python train.py --model="sound classifier" --dataset="chords played on synthesised instruments" --train_examples=52083 --gain_aug_db=10 --n_mels=40 --hop_length=160 --input="log_mel" --spec_augment=false --win_length=512 --targets=["root", "inversion", "playing"] --num_classes=[12, 3, 4] --arch="quartznet" --norm="layernorm" --activation="relu" --channel_attention="se" --depths=[3, 6, 3] --kernel_size=9 --stem="single" --widths=[192, 240, 288] --label_smoothing=0.1 --loss="cross_entropy" --init="lecun_normal" --residual_init="zero_last" --optimizer="nadamw" --lr=0.0041 --beta1=0.95 --beta2=0.99 --eps=1e-08 --grad_clip=5.0 --sam_rho=0.05 --steps=14700 --batch_size=128 --epochs=36.1 --lr_schedule="cosine" --final_lr_fraction=0.1 --warmup_steps=730 --weight_decay=0.04
Rows from block 6, named by matrix and row number. Rows with one number belong to one channel. Each number is 500 + 25 x the weight over its row's rms, rounded and kept within 0 to 999. All counts start at 0. Numbers have three digits each. After the name is the row's rms in percent of the matrix's.
# convs1: first pointwise conv (model.blocks.6.convs.1.weight, 240x240x1), inputs 0-119
# convs3: second pointwise conv (model.blocks.6.convs.3.weight, 240x240x1, transposed), outputs 0-119
convs1.11 095:527519481459521545489527515524525498497505501509487491495490471474509530499491495472511497556479498488507526518509480488479481487470472479493503502505541500528461482545521504521464497479525528490522520513506472533474461484498553516550515565449523486522483504506512544530501520464509490430514477482499459447466490542483519484538505477497514508499477503496515497
convs3.11 118:493514532523519457512478493523504463455475549474492505499522473569516479477511480517526550498501491481472471518526494455511491498526493507519477478496522505518478522517515477497522510506506480491516513476497524521542438493515493503516493525507510514510544534489510457479518476558478534542517498532495481520530480539508531530539553524493556523506550512500516513
convs1.12 095:474561497487490524474569521508492525510490516495496515525444464567489505468466532514483511469475475498508484460496480489522473496503543517498478524509531472471486515491506506444519509491463457506465498559486504537460460492520483508535531490486506477449500552508478523548511516546461497522499504503470449502538530468516498512504532492528508492473506495488505498
convs3.12 106:480477496512509466478525545504506449504500531529513494521556492495536470498491477499524505556502487532446540482473479468479528507489508447505464519466520486471450508490478477555495505522482539504522503469487487488471498532515474488508476454522513488514535476500493479540570471510499494532503496476512459491504458509513495479486494490529484484508479508500491493
convs1.13 095:546514536448494456468532543518511452457468494470506487501504505543429496491500489498517485523511472486504524453508494505511474475464502477531521485498499473542463536493489508496492507496500504507475499487499509494548531495524508516496529512567484502478499483508513510524497499509518510513482508543505438476488531465506489473424503508502464512529515540475497498
convs3.13 100:529500492561480466515531487488482506447498493501486461464463465471531523517505479512516506542501490494521532555456506484469491511515473512467518501499511471462517470492450488512460514501502529503461454505520526459527523498467505498528492493495471507465500474491491487491526523484509503494467516502503500484513460473495461496502499499500444479464501446478507499
convs1.14 099:455533501531536498472475484506505469462487514476492498462483496490499507465520504478486510505482488503489455502523477535508443511522509488488502470473501511506457479501455481485562456485487540462587480484484487479485454491441486530506504464529480498528512476446458437504546490493518536533455522530503508517536507504532520514536523573504502466504473490536517514
convs3.14 092:472471485518531457553499508516501527524486503466492497506481451492519521435441464516506485514505476461503489467470518536506471447467487523489489498535518461489501505499526491510514506513498507485531497524454518499465495478494509502482476494443504506487536482518569489481483477488512498496511469475490500507518497494517472504485497509540503478504534488476504435
convs1.15 096:509531454508523507505539496517500476506481470515470535482498515556520517537525480538442505512465491520514548538531500520490487473482474501494497529473462546492505503523546509480511498529520501514539488530497514491476479516496480504507510471499486468522521451508472492552494506563510458503515511451483524488468528504475490556572513494517496497536514517505491483
convs3.15 104:523483483559461547531451509524551516502494474507495499483453486492502552487475516536506537465517488448514502570517490578514534445513476476496563505493509491506478500519515505491521531530547523514557493542506489499489510460501549470487530522526490523474537524490537515454519473532520522478521461464507505531529487486520497520507521561480457510491530501520513487
convs1.16 101:483492516497512470485511509495496516484513484494511515491480496468503485523460499456483510497434491503517449496524465497513488486539530545509480500475465497533558511517436500495534470510497507511479489453512474518521514495511477494529524501478499459496490487522503529493529488486530477493478516479523502487500528516546521454517504457476467497527509474548531528
convs3.16 096:491457473503461476549546497519512463511435523540475500493470479504483554487476498491494499523478541537479498483482479552491530538488471471498495495484483500464495511520432508516440478516508471511484498525468481498527496435496471505492426534540492488502455497471514493461505492517498464484478526493517508491506475534499488496499494533493491462497510528477515478
convs1.17 085:484523528507546514512528522473454510490503501494515503481454504533517499470508493474464519447527527457494545489521471458492507503513519473519505542507520460490481509511528543518495499497486539525498532529512478470476486494488501499497486541484490523511495494492492492532483512520490495457556521486489491532499452514518552513445533458490500502524522469531527522
convs3.17 101:506488516506554531498528517526500496543492467523530510527460483532506533523502483478457510498460500466479486527497492567504525482506483507515503522526465512493455543470498465485512454535484492521505550519535490539479547497530466488481475461457504450523462474522485533548451468511496478495509479513519530492494573486503503498445516488535521512540496493515527512
convs1.18 113:508535499522490463475475500473471515508490448538533496488498506448523470494453509487503530507496534512497467534535494453472498562523491543551447495531471511507493498480478520512499457516493496512502478473482504468516496457486441539526517470493493504474523500510471477490548482504514510506480513470463529488541545498500536514472475487498542539511479488561519518
convs3.18 075:514528518493508547506478440456522549511477500513542503499477491471471436511509523504528454503538548514539463489472505532523498561499499506496527498536519509504519489518533508519497531486503476501518484450498495502487525496516460488496516488513516521501526506490482574498526481470517528505501454488478529502538514505522472516502530450519448507476462496480484495
convs1.19 097:514488526534492481503467480512501495494461476509487508517539477458498503475482469503483509566482544546506516459477464486528492475507488499511490539477467452521481522479487451489537515484513508505511473524505499484521551496570476545467536477518495532520489521469494512482546481528523481475508471470534492516478494517498455489460490491478529483538491512494502478
convs3.19 099:520459489510516509530462505524513492518539486520506512529457533507475543528503540477493501447495510517474512475468495537526495525468516494489540496491480510496510500485506523519506477495472508489493513513526466521513533541510499496522486508460518483521502501472520508520462539534493486497477515486514569462497543531494508496457476529441492509509486493517472490
convs1.20 095:502493534479511506493487512523510507430475519513490499460481521452460506491490492497479490556470474500499489521496502490512505469455453502494488530502495535515496550508482517438506557480503487517522535530510512533488509471462526516484560459471474469430493486520486541505483522536493470522480501462506512494486539453494457510524557546470492500553506559523469506
convs3.20 113:540486494503493505493496544453529528487515510489533524504499503485500505515458502532491476561572511510482479520480487475522522471481538483500515488468535521498513490534464510509533560547514480489515455527483505476491471493490455495514524510519517545483479543471508500551499484447495524547514504481451526508519475510536501518518502563484492525486493479522502541
convs1.21 096:517495497518518465519494491491488477501528474518528444547511520490493478509458511487515540497517497488497491461456482507511505466524487539498511496506458485485511495480499453495532521508487501547486473476492484518525526515500491483496501508508502503488516557503507447514503541493508530521493471520543508516505478517502517511516498486482578462458463473513506471
convs3.21 089:499479509485526569487489559524464518510477478493489479469488538488524468520491492532526494463503534455493523503502512483492515487509464509482528487505511528474549493504463532486534516505503482504547490538480549490493512475493473510541452481461494512486459501502527496539439479518458505504489535487439492502531477476514480510509509531551483483505499465508539534
convs1.22 102:580490511471485495525496533519473519493506480501525486527488456484474465539473490485561465471547494499494504495512506494458536469495508535514489516492509479510511455512487501494505493504481513487502532509499471533474441491545499512506489482470504514470510479490505490529497499500542515485492485526464520538475501533514500484542517463452549504488437497505490510
convs3.22 111:478522519501452534479507493415486476501494521479501467467490480466467492540495441535485518525532515483553513519516505500482518516499486504478494495525512500492505467498491504501462554512509473524491448492517507453510559517466493484543510503521464548450522497468461494497448507476478528492513505482483530518513524514532476507529505511533482527457493514519539569
convs1.23 095:478475527475558478520514488513488534518477481507500507481480453453459500470528512461541463483483495472524478430499517479472524532509520504521513432510509550519543488494502498487440473522462541465539462479499454489498509460475518526481493506517511486506509488542539485456543505463520512425514537486514499488516478546502545481474510480475472458514492517473483504
convs3.23 098:493491506502464452561482489501493495498502523498497504473543470498455483498581472514515485479493478500479485512506466456501495524511463485502429521497500517502539507517503489538490507485526456526445491498509507500512460482483534495503493476562501520504527485488511552460500504466501525499486520520502468500522482546520510535544514481488532496490526454514483494
convs1.24 100:508464477475538496514536532482506501515481459488510534484483488511510487513491526542502455513503505464471489514483502500519515510498499486534473523488496467536531480524446501511478520522462400492475512482460513488515462485541485535545494484496518502518460531502521495476506503481509506525524508504486460510521492522502518471501494541481484454476514491491519479
convs3.24 100:500512501526540529513456447510527473523513537493503516510472509521506506507545484512505495472473553485487535528465523497511468524517509430524521434507476483516516513499517519497489462459492488508485536539475460527493503482522516503479482493528523473541503484518488470473526505481511476487488485513496489480484504451483529484485520501531461474526480448483473485
convs1.25 095:536550551484509525506551523509519504489504485508529517524488467540500450519487482521542501511521498468521489483502493509471471492499541518549479508507462503464486520502486503472500505499495474487494504481499467543507502471496510548504511477524502491497512509540543493529483502525508448506479508570479506512421526515485485457482483465472483491516484502545548506
convs3.25 096:501494500447498491477473494571536550488485532515504480473526513502488522479532520498538520460488468501507512484549528487485513512501496494491493528455495505477533479511529533486497502496535477487538486481548481474495486542483508473495483484447473505474479502523539535476439508537466516518484506501461478507534538492524495524516524506472465492482451527547528547
convs1.26 104:486525478485497478484481490482502504461503480542474451467499484498540471471495503490521509542447501487508497482517441474483505480446539556528524511521491486465458481502493467486535534503501520528536520526520455530476536443549493510505538485472450477496487523529491552500555522497542480498525550493547497547514483509480538501498516477496531475534455501507460507
convs3.26 105:511508498551483480472496498486448468483482469535484494487484511470514516522509506500459498505536486500541483547509538498514496499511506467482478509532521490517457478493546535435510548500512517511516476483524527473509488484492475478506496510512493541463496516513540471441506503499491536503509493510461464519519514475529485504531496451508574539480525504510518507
convs1.27 094:543519425466510481500497460484485508549494504509543454500511517568504484532506496478542471452518529471488532546522501529481515589479499504479494480525487507517498530489469523570485496475505544483463494497515485489484479505480518526498492565510503562510520522477444463470497502487477485457491477504512500522503491479495506508509521490517508510483504489521499529
convs3.27 096:550462465507505490499536510451469501507516432506492511496489426508448482522482510455503419540502517497471398477499479477508500461494482532495453535515491499498499505492450451490497480498488480491510501532481501513464480534507484491498475511497509490515526485507541494481489509486484489512478493542497506486493520498486497514466490499556484489507482511523497535
convs1.28 103:486534486522518509490491539520499515491539467483506526483538494510503477483480487511507512484489521504464508506505479523491491516496480488524467489483468487552481518451509528503480496499501510490461472506470512434508561502484470517506537518540438497531520516515486454534496496517509483489510474440540528509525479486531499494468505520543478478452471489510476536
convs3.28 114:491503490480451497560514488508473494523514476491492499479529515473500488535537532524497487494545487526500509504475520497519498492455493554482497526520504428502498476515467481488509548498526501500478458481516504477514520493471497512518493480555490551470515509477465520514530480482499538512503502459529481531528476516527487538500490494508517511469524484491513511
convs1.29 096:533532509512502486492503474494528504439508485547508496465510484510538514483501537505525504493546497529526454522523479472507448487475541562526454519492476507489474512534485462480510476559505521496536530487465477514467518479498495501473523484482527515478486518471499512495533498496483525534478529483483525539528539494502546517481515498514535487555474531532508487
convs3.29 094:474519508529478526426492492467507499499501531528547499498493513504532509514503486554474526501485526492519499487526535474516491488547490506525472448496492492535473511505487517526535491483520541575534530519475481521526445441538495485474520542500508496518486478487539483476514465479446505492513529492465525513519537472531505496518527455463537532523520495525481503
convs1.30 096:484537554521496509502489496513493519472474512496497466461453461482513498468491492466488501511483515495468507543499491505473521524489488481549502518481498494496496551520529497526533515522515483472500506513515488484476514455436509554494507479510478469490526504479492467509495511532474477537474524526467548532522481438509483507523487505530488545478505496469472528
convs3.30 097:481520495432503525511491475557536512517525480514540506515463552521535491539475532505459494466513494481459497509497478477505497530521520536511498500476545532493445523496511468550522500499506477487472532492526500525505482540530496505540525466527533508533520523481459480456478544529494496518520496485528495493524512496534494493479469521488485497509502526524476490
convs1.31 093:523535471465451481489485526448519517509506562530460477485500475528519466475515511513525511474493530524540542532483498518534497488502489468498477503507466494489544494435491477478459457510473435517482491530498529498479516492524475503521487507512511504516488485508521504486517452509502497500490503519536547484464523486539461541530521474465481515487510517461493479
convs3.31 099:554448469518488547483465447487481502510468494516518520536457480516490485551537538478507547504512524530464544487501454525500522495480543446514526459509501472489518507494488466511504502467515525514510500487480505493481507483512460578503490503555527496507493486498508533506522492480494491509515515450492492505485517523501499484492488477481496505505507459543489514
convs1.32 103:521574501455499492485481479488504517498472513504538482469522512500503524485512501468530456498508467515497577499497503497498552466475520509516515519516496497505480491504520475490524512509510486483441522530510522494528490491502496506512479500447489477508503518547491523502487495492444474515539501566523464499465504483503533478459494493466465502503498506478535470
convs3.32 093:502500515505483533473400511509509521484484487454505507510489438503488526519556449472545542427500464534450519518467505548507486525509528527514499466393499511532498500510534549494514498500514561468549517492512495508510513466515535489506481478542501501506521527502535494519487434521507507502511491475514521516487506500496518485519521491503516512514526475529540520
convs1.33 095:502463479523446537500555456518504516545509482521483474485530484498513463489491496521469510498467505477531525500512503457510467475514495488496490502517524545494502484483499548482520500501509505497501518469471477476498501502562490490532501455526514497491532477538517467508518470530507454506502542538494544486530518470490475481496526477470487474523527481531507454
convs3.33 108:493503496542517512507447495524498524470512479466479479462496503498515481496501508506513482455474520500507489507469466522503504415464470497453563518476492536484509442519540527453474483478483491497537483536503526480494437501473473495465528502482475476458502507498524508482492518509496484502448509495503502467511492524468474493477508542535487478487482481479469490
convs1.34 123:503513495522515479457474524460455536499503475551510479494488512455533454506458490502539497510500525524497464554540501472487503523535519543534457494553485508504489485475490529486510477501476497523492481478502497464528485454496442518530507478496492489510527504519466493491539503488540518520508533459460507489531537498506532508486483456502518540524487491553484496
convs3.34 040:487500470494488550400481501527495543495506516511433484462494561526464462505520539458516496493503490513493479512484494482476505505498505579481491489515530522481472469483511542488484509488540520545484480533532507481508512491452488489480502498513470516457507467529489503484479495517503501532472496467559474506484472495496507504485506474488510492482489505473462496
convs1.35 101:436481505494528471481488512469482438508470522512520529540447501449521476500484509478464504491520559502517487494495517515520542534534525479499500491500524503490484479489463493520515475449455462528510511470526498498545531501527504514546471479467493521483482476503455491517531433501523493509518480458457507491547491494478514495521480489483510456514523506534495507
convs3.35 103:524481471508499505513524497477493508536520472499504511537483528502505548431464474487484539478514519541463501482515490532507489488535526524494548548483510511478488506491470510478486499456463498521522484591531493493502500496514519472481552537523514485517468483464517477500536516471486471495504490499448513477481488468483491481477502485496469486511521509491502494
convs1.36 092:477525459492496494511508527473504468468483510477499488448468509482493502491523479533463467498479482517474513527512473541492562465466493498508486547479478479486514503525475505452507474499476442507428527558529532519502522452480513513512516469489531471508510516463512545512499506511493489512483555486516514525482507470525519492531524512493503501535453532530494490
convs3.36 106:502511535482483502473505545514471529491500459494452490454527513528490515548484467461428474543444478452505487493515453485485486420493455581486501518511491547516511487512487497519504461532523470505504526509533534512539475512486484483513504527524450474472436525480536513518527502534510481494485516511503497508494493493475526505513497496521495488520482488488517510
convs1.37 116:492544502521524467470489482469448527514510497555513483505472500466533477487461468504522516500513538534503481564544491471474503508553503552515502470555503509495491460508521499493511486487465482523488526491503487480518482471476441534498474493506503486541542494522457507519533482501520474514512498480491514516570522515494519484489510477553500509523447462532497526
convs3.37 091:486499499509506503494466491529503511473502508495513488480493471504528524485514515506509448526528496473503483517518530493508466460527513521493524499473490488533488487483464530523509535508522490457484482450491500492471490496478524500495494510527492532470483507478520449514484520481549538475518508435467511528494552433516495497551511525493511542481551492507501499
convs1.38 097:503463533481520490495520473494505489488455534476475466487512480546492531551507508490547542467470527519485540497532505537481468513501469499500539529499537523486490443530503511538463496523478536499524490473505508502502470474465523534538484553508520553524527415530498520466481510479479526498498510503523483508438512474519514505579509491502470480488509492517488470
convs3.38 112:527537475520472513461458501517485484485486450444473514514486461521493524469537494472495486485465505474467543540480487520495479523486478469500511496508488504503527527466525521523473442510478546535505554480501499530475465515521547490478494470484501446524502470500519504506501456534549465510517482465500455481479525549479506483466494506491476488526563517485547456
convs1.39 111:568498527510509483493505537496468500501487524523483489434549491463519487515470519505531519537483513501506474509493484488473480497512505535531489480475506527503514509494464489497491490542494464543531508458496479604525475475555488536525501461475504482466526523497579503499496512478486518513497529480497530479472502502552521516463500494484526520520487494545492480
convs3.39 098:543547491494509505509446461510477464488549514493511494497493513496493521475525481499487526468509470465515514553471486503497560473530492490507534479548506469502486496499498467533546490473505535476512496518491507497521495542495517523426508475501487506485499507499574517529493495462521507502497483470476465500500534523499508504534510472519496529497480545494512440
convs1.40 106:484530504491499491507468509508518548469490504545538474425504526541525471504479496439505493498496515501503476553508472497469513510477475525527510476528472496485467472471508489536516520501498532517504477508507484499525464463447433532530499498544507514537477533501505497506537500481516475537524499468484537534496504481495504536497497481513528519520472539488546490
convs3.40 091:442524521534529492498495504547466534503502491493491491481524494497563485534461477531529532480527510486516498504479433439524510492496501504489500539475513506512563492512513496458484555527520517484536471529485519486502497471491478494504499466471504552464468553527537508509467487466499542484463506500517494503538481520530501523519518532476430533464539480487513467
convs1.41 087:481535514512461541474473497475513505485520496535506529528469478479524517476500468473480476494478519500454499516487466494500509498535445497478524448445461476509490496491481447469489485488488448504509519493489501489502483526523490493515506522472472467513479505485472469481515530529475491513515496474524459435515500532502483511495498521527481495528515496494505450
convs3.41 114:512493514479494497515496525486539555517493557479456496456520498491486514496457561530452466497493489522528480524542522470498480504503472565480474542516534493501500492520488479474493499499518483508453494491476491506513461512483506471547498484504482497491526513482491520510518504506544517482482552546505459489532507513508504530491492541518499495486508509459500527
convs1.42 113:525509524492520495472487519500506481476503489496505491514521519533480453532476522503534492482479560505470484523490491531460467523473503495531467498522477462520487485502501478513490522481519508502543463493469523467529546486435461541519533519557425482497488528490494467507539435501515518495503466507519506509493499505509463496476520501557537453523454493513463479
convs3.42 104:513515488521472514488497513477490460510491549505475502488512507478477490522495525489474541493512429560566498524505532464507481537528510482489535494522516514501454476497455456519529508504505485499512478499503479481498501508474531447454506555569485514480500490463483485502556506482512498509485532505525515499499468444501501501514513499486494510480520507494499493
convs1.43 113:503515492523514479463463505460476528498512452547522481509487511442533452491455492489547493525496528520490462552526500468483502524529517551530446496522480510509485474470487523486497481493502499520479476482502477475537506465492444520528506467482494481516516513499454489483533469484527504507509539452460521501536534487508530499482482467490526522525492505561468503
convs3.43 046:495536520509484500540501510480480497484472495495477485485514474493472539490574481489499469492490466538515511537545490497499488487493443505473465483489529508479484483509525512513540503482519513496538503519485434495439474494497495534478543501496481511503486445455490493539498530466501501534481480466535463502538494483509472529498555470515510500495557473523499496
convs1.44 102:485539550488505506485503479476501525533486509537506476507504518477515485456471552484529492500527499507529466507525498499493534506482543517517469487494475506462482471503543539496519519514510492497484541459495501459519494464485483510520514474504466472452521520486472558542541488534518461517503517492473517489558494502547490525472483463520515541458488454516518534
convs3.44 095:497536485501453505521481489475480530502528497498524536536514512515492484552550525506522481484508497529534490507480517492511569486486497538524491476480509511497536530526490504519451506548505516498520517555494526524516516494526478498486495507492525497523512497443519463464499497507478485510526535514450503508505498511510491513488530510499465490525515558498492477
convs1.45 100:471511478503531522503480499477497527514527461498532474513510543502516480468491493468516495519481498512532511507487480506523492448476514440511483522548462484545509489452511414479496553473479521493535500527513467499490495488484476523488501508542504454483508520470514483510556470529532510561505456494535530478555497511491512490489501502459493469508525497505467545
convs3.45 104:534516486541463443509440504461511500514467447491497507500465481473479494484530547448447471459506493581497496542479573497492494515493524502484531507509477454492499479489467520553441492501495484511481489492551466473464515528491526522510453509545494495476535482464492520495505530460508486482470528489510520484472477491496497478484474455460488501488475545508475498
convs1.46 110:491490545534504517458489519504527527528469473522492465475446499473526476455452510515514473497475467509500456488503535501512491507470523522516485480475499487518496563479515514479513447513486517518522492471519493490517510460485498507523497469506505471514542518515497521494517473495505537512492522492447545498476505491553485505486496494499528521486446528506520516
convs3.46 100:497495495492498478531488479470459520550500498492465484476482472468505470487483479498498500534508473469525449494516542503496515485523490482477524520484481489493524461482488520490517521518488490500503454483497473465520508525459569501459429535509473517448489509501516469468500489515486517469504496487510464503489457492491487498509519502504478509458454519486512475
convs1.47 094:501486472442522506493499452462552517473483485523459483472472540490536497470475506513443507477486479533500538505532510532512468490505502534492555491497539477526461560501471486527510480520530513517528530513534481526507505513504510490477523517473500481477480491523496511504499509484496517491504537517464508485502471473530532521495510529499512511483467515528464558
convs3.47 114:504501511557504519459492492476457484494540460505503499528473529512452535505518518458474500494456553523543503516474481569491532494526497474509531503553481495485532521472494440517502446504470501515529537513487499526490487512520499462479491490478501448528460488478481505506514453503487461490487493467518533478475542520474512475461479523492492487530508530491538499
convs1.48 101:494493500479535488483465502505516522493510482482485548470510495499502483497478489465529507494482488496528497516513501467501501485529533468481493492520507477512507452473490522491479520482547492499511490464502486493440486484525510546490507504471518493517514523519521511517514518530491526461518532501463477494519496469556559478462530486501469463473531485496521519
convs3.48 097:492527495521494527444458553535535572508505498499472475483502483472513474488485514523468513464486511532474475557489526516484529472522495479464497503440493485475520463461491522512474494555458514467517475519521452466482533477481550449471504479513477496471499505486554489516496453508527483487458498495502506469486477520489476481488476453538528491481507527491494477
convs1.49 094:517481510512473523488509507511523479508463494491502490508492489470476504526488523522468500487466515506515505456485544501498462466473497534499518498511576490483542514541540498520472472477469533467475542462492484500516489534548504516488456520502524487491486496492510493515516479496488484505459460534523501455490507482527476492542526521518470472465455526519535489
convs3.49 103:498507490522494531538491465495479503523484496532519512508475473463500507507454468498545473521525527567513536499447506548511500469447514476498522470518468503503506483511500583459477509431487530493454474544459476489471493483511499542475511511525519513480465461465525525496490497469525493480475489464493476476477508523491493491470486511495470491484502510475477527
convs1.50 092:523550485524510502520481491462509548487480506495482521507507481468521509480498454441503528503468473524459473486532508454487528470492531519473479538515493499465503476475465488468484486498466483513499497501499514487542545488500449454501482458502482486470506533445476495440494506486527515486490512492511493510531488510492540528449502484527540502545460511516526513
convs3.50 095:475488501521469525515485449499470462489482511512463468497522489483509528502504505476527478524485526469491495505471468461471535470464480462469518506518486486468512475466518503488503505468460526498538469520476484477509522527473522483498477519486465502471477495454497463514518507503530484465491456464486537492480504481473460476526508485542507478477444505477495488
convs1.51 097:550465506532426508543521489530481475566492461519495473500526522496529509489510482507506532536525522511518511531507514540486500483516497516528502512458485460487497496507496498536484511480528478478491448492469473529500534479482472517503514494501504508528481517483504508495464484486471472511504512490512531482440492513505469543574466525508515487531514470508502467
convs3.51 107:457486501536493519493501522492492515538509487468516513537475543499503459595491565489457496531506507487502492514503486493521471536483519561516525472479488504508544517492481460484510490508487496475498540501501499523499532427535490581505473481515527476529493510529466467550511485497500482493509519492507517491474504469492515469465474508494514505527554517511550495
convs1.52 099:481536485439506504483484453512480532511510535532490514481510464524520534504498524506484519520511485529545472498439506488496496468510525552452473509528529499487479468511542477496508488490482520509503541506476484514457536529536529486512481529504499495502461484482544504521511516516517471490515486539509489503484496495502467502522527458500478480486488486510509493
convs3.52 125:557512497511479495450498544460480510479462513496447463468510482515511502495522521469495537535432464483539473483504509474462504563503461516498480478540469488483515500477465459528538453529493532520448501497523447500534507490476482532523494531515462477499480526553485459489511482533504485469475510510505527487489470506468517495512512465537502480502481510493496495
convs1.53 095:436465558486496462477504480521535522513471495513496508486474505467486502503495478462474515511486509516470497475471539490502492502458484489457502497465517461478519517485506515532517472486504483446503456487523501474527524481428498466481472535514516531522499525444454477465495497494507506506493489516511466510500523521484512530508487508521476492485485504481521503
convs3.53 102:481501545470473522442527516503480491449488482490499515520486546536483492508521545522520467570477520503453478493474480523513494454489483500510442503498521514497521531500491495531460489525507529470540534500449544537457467506514492458477473457487522483535497480495496500521512474510537500507485525522533525500524518513512512523484487520534481509526523476545531472
convs1.54 111:477489514502507497479472478451496549462474477504510507536530523472501468464467523491502484525495517513498411513493513508451513506492515484492490477523497479490512451483470508527497489465495482519502488476475486481530547475499469543496517490525496487522552524475434462510531486495483481514521519486483492508525524458522519491479500495526520446495421499534499476
convs3.54 090:533494511490489506456481560535529517464521480510512475485507517510476499509506513486471505438457478514491507550530466522491472527504495521486512540480506508497527496490537516483507452534495505482521540475506464517482433517521577431514544473488499461521541493528475519542532460558502485486504482561528488466496513474501492485485459458509559486531473495509493502
convs1.55 091:493489510520503504506473481512469506480535476454462483497499498489510472477501524507501480484514520472507495476448500505509477514541472512504479519510474510485463468529563534539482547440518506523518527483516491527533523529462498488506486501503540522566521480521554478507467497489436492488519512493463494543465491491518469468497447512425469500490511500479504528
convs3.55 095:501519498478519498519515486512485501544524528444514503523463498500441510480475521453530538491484470480493498529536516458505519533542519525522466488518502514520500521486546573495518465508498493521511533491591507518473551472532518521487502540493504473547521514495511513486467499541553484503528477495466476506474521514475516478502495500476465506539519457511509472
convs1.56 119:501524499514522489494468473483467550529489492540480444507467529444552467485461502492536520543490509505512463534499509490477514518502510534527478489526498457492494446491498544495482484499488493517528485472514490494502497456517454513499500480479482512496503533521468517479524454481531536515508528465454494508547546500548500527509478463481537528507493475534500488
convs3.56 088:501513489475463488504526519436455464532496520533501495491516477502505518539511521549478480496519494528466488520492530504500518464457504493512486548492507506482490498518486549484486545489521499511502479547438552488548451491475492513488476538526491544494472481469521461482478504513491536522504492516451517547517456447524494527528509511513460503475564509497514471
convs1.57 090:490508487541515431472510494479457486510529525533483487479460503440541512504478534478496483442540543474533493510464501531466540475530519515474498475474476543504548469484525483513484482491487494468493526487518464507493483454472489492491468514525500502511537525485494493497521494519497515516524492560491506493556514474486520472521504520494490505496457499474515496
convs3.57 088:506439535496522491498530488503501530522504487459518499501507514505468571514510511525485477518503543528479475482496500477513543424517499534499483464518486484499506502509541505530474502497509471476534512501462519506496485535516538509498493440543497505512519491534489504495512482513480507496479501545547524504514508539514502508507470544489492519490461458498509513
convs1.58 108:515509504525527476463482517477470528497493451528514487524479507482537466501460526497515501518496537495464461550541493448492501500508522552529458485551487485512475508488499505482513501492491500544474470492508490451526495448480447521525510474528506484499519507521445506498539494484556500482513517449458505506542540501484514503477480440516510528513450484537456520
convs3.58 073:514507445511495449509491527491478521478467472512488506470512507484553513523503474521516512469527489465451472522443510526499504504511518536500532512513497549461504487533471515549536515498492487463506468557514421473455532490488516471480534514508501521494516454482509491557478516521552500542492511476432503485510452450496477497519498532485474462471509459448512500
convs1.59 103:474537443506526490508495450480475491521508520523460496517502452485487486495481478496530516483499481518497525456538441471435496487518531535522526503519520495470508491491528455491538485519504489494487502493498510504480501474508467495517491486496479472537562499487501460505502475503550495483500499498513469502505499486543513440471507500526481510517466461514467480
convs3.59 097:489526529517503489512502525471524522536515511496523501513514549513478496486536500474496532484516507458463570523473552558506467446481505499500478490499525509453478516487457473493538513505492520514518506516501501498508532491524553526460506482535520509503524474524468542494517441499466502511478459478523518491544495509545472512491513471497504519509505516449504445
convs1.60 094:540493497514441508472481514521511519543487486473537522532541520475486515502476491488508520461540497500526462495514519508495519531475523460488454479536528492522483512508491503484523504495507471462494497524522459487556463494451512495536515515520513519484538505479484499508474493470478498513474470488439480531517436454484499499491510523480500569517486510503491485
convs3.60 091:583522487500546508502515517442495476489505499459494487481479521490481512475515473532490546546499484504507496472435528441503464531562501457500466484586494470499469490510451505445497491503499538496546503503505462493491513470503500517465474503523495498501511497541490516516506517437520484501502470482477490505496488489497482489480487515515484486499453489497490496
convs1.61 092:540542497504561505474520507498520518523433469540509487483525491474535505457505499474510523513487495481502490533540505473494499495504547533470490470504516482533502512523460504472525482491490501476512479479521504504518451494473495519531450489515493487496497483521485493481508506460500532496465499516491528497481464520515559524448499567506513512481483495501533559
convs3.61 100:493509511481444518530467460510542483447488522531481498454502537477457476500524486522485463495536474492502503504552516497508484509473490506482528462486475496490522453513488493521425540469512517477507466474495508469465480517479503510534522479549502537463527482491541478526493511511489528496468566499525498483530481527533500520506493501528497498455495483521417493
convs1.62 102:513509491433498497468483480574501497514515457482528523512481543498495431484468480494459506492526448480528454511505486464523494496465550523534480508529515484505488499472476488484495504507496512508489545477481483504521478517473497518522542463488513469498468548501454524483518489450497492498500488443455476520541539486491481481475473496495492476503491495525492509
convs3.62 103:498465484452512506477524466453509464512472532517501490472499510497453497557518486480473465524514503515504504514456498531505531508467506492511504503529443534496559496527490495481521496503516506538498483512505495492506510493487519538590466520579500513503545467509462456446408505465538496458491493504530483509490531506499500486486457518489454492488499492470497513
convs1.63 091:511521493495524505494440480486448522525497512549462504516512512497508502483482507522536525575494489497513508491496518535514521549488514494483463469502520562491515471531502531497538506540495515484546520485500537500552502476465470515506518480534469503521493508494508505476465456508481508504453527502497515503497511478521483493486523519507504536504548507525515481
convs3.63 102:468473498498515501500460541503485516504554501570499521530482525511492550543503518503510526471507511486510510506446467513521454537482479548523495513458478505516505519508520474513515505480507519493520501459480514517496528454524477513519507509533516495516527474536462529511462538525495504506505485458506525518504495494499510510518478513395483509509505446481426524
convs1.64 104:491537519494539509479495509475501555494473525537431502502488486504515465484491519531543508555548558516526511485518518532462460519535508534519521483535491500488502469486474489495491507504515509560483502493504482463520466504471469534499496477524506473476541482496498492486545518500469519535524503496493529483451524503519517495488471522532494520518514475554464462
convs3.64 097:485488510486482499519536508519445480523458531508461485469453491478513475546502484505500532508499486486494468488515454498491471489571471493485499488549480494462513490492509461492432503483495502523466472541508502480501504534483483523512513488513487508485514498457426476463524528435547498481456498524557503496507479509509487504494477514547475485472478479490493466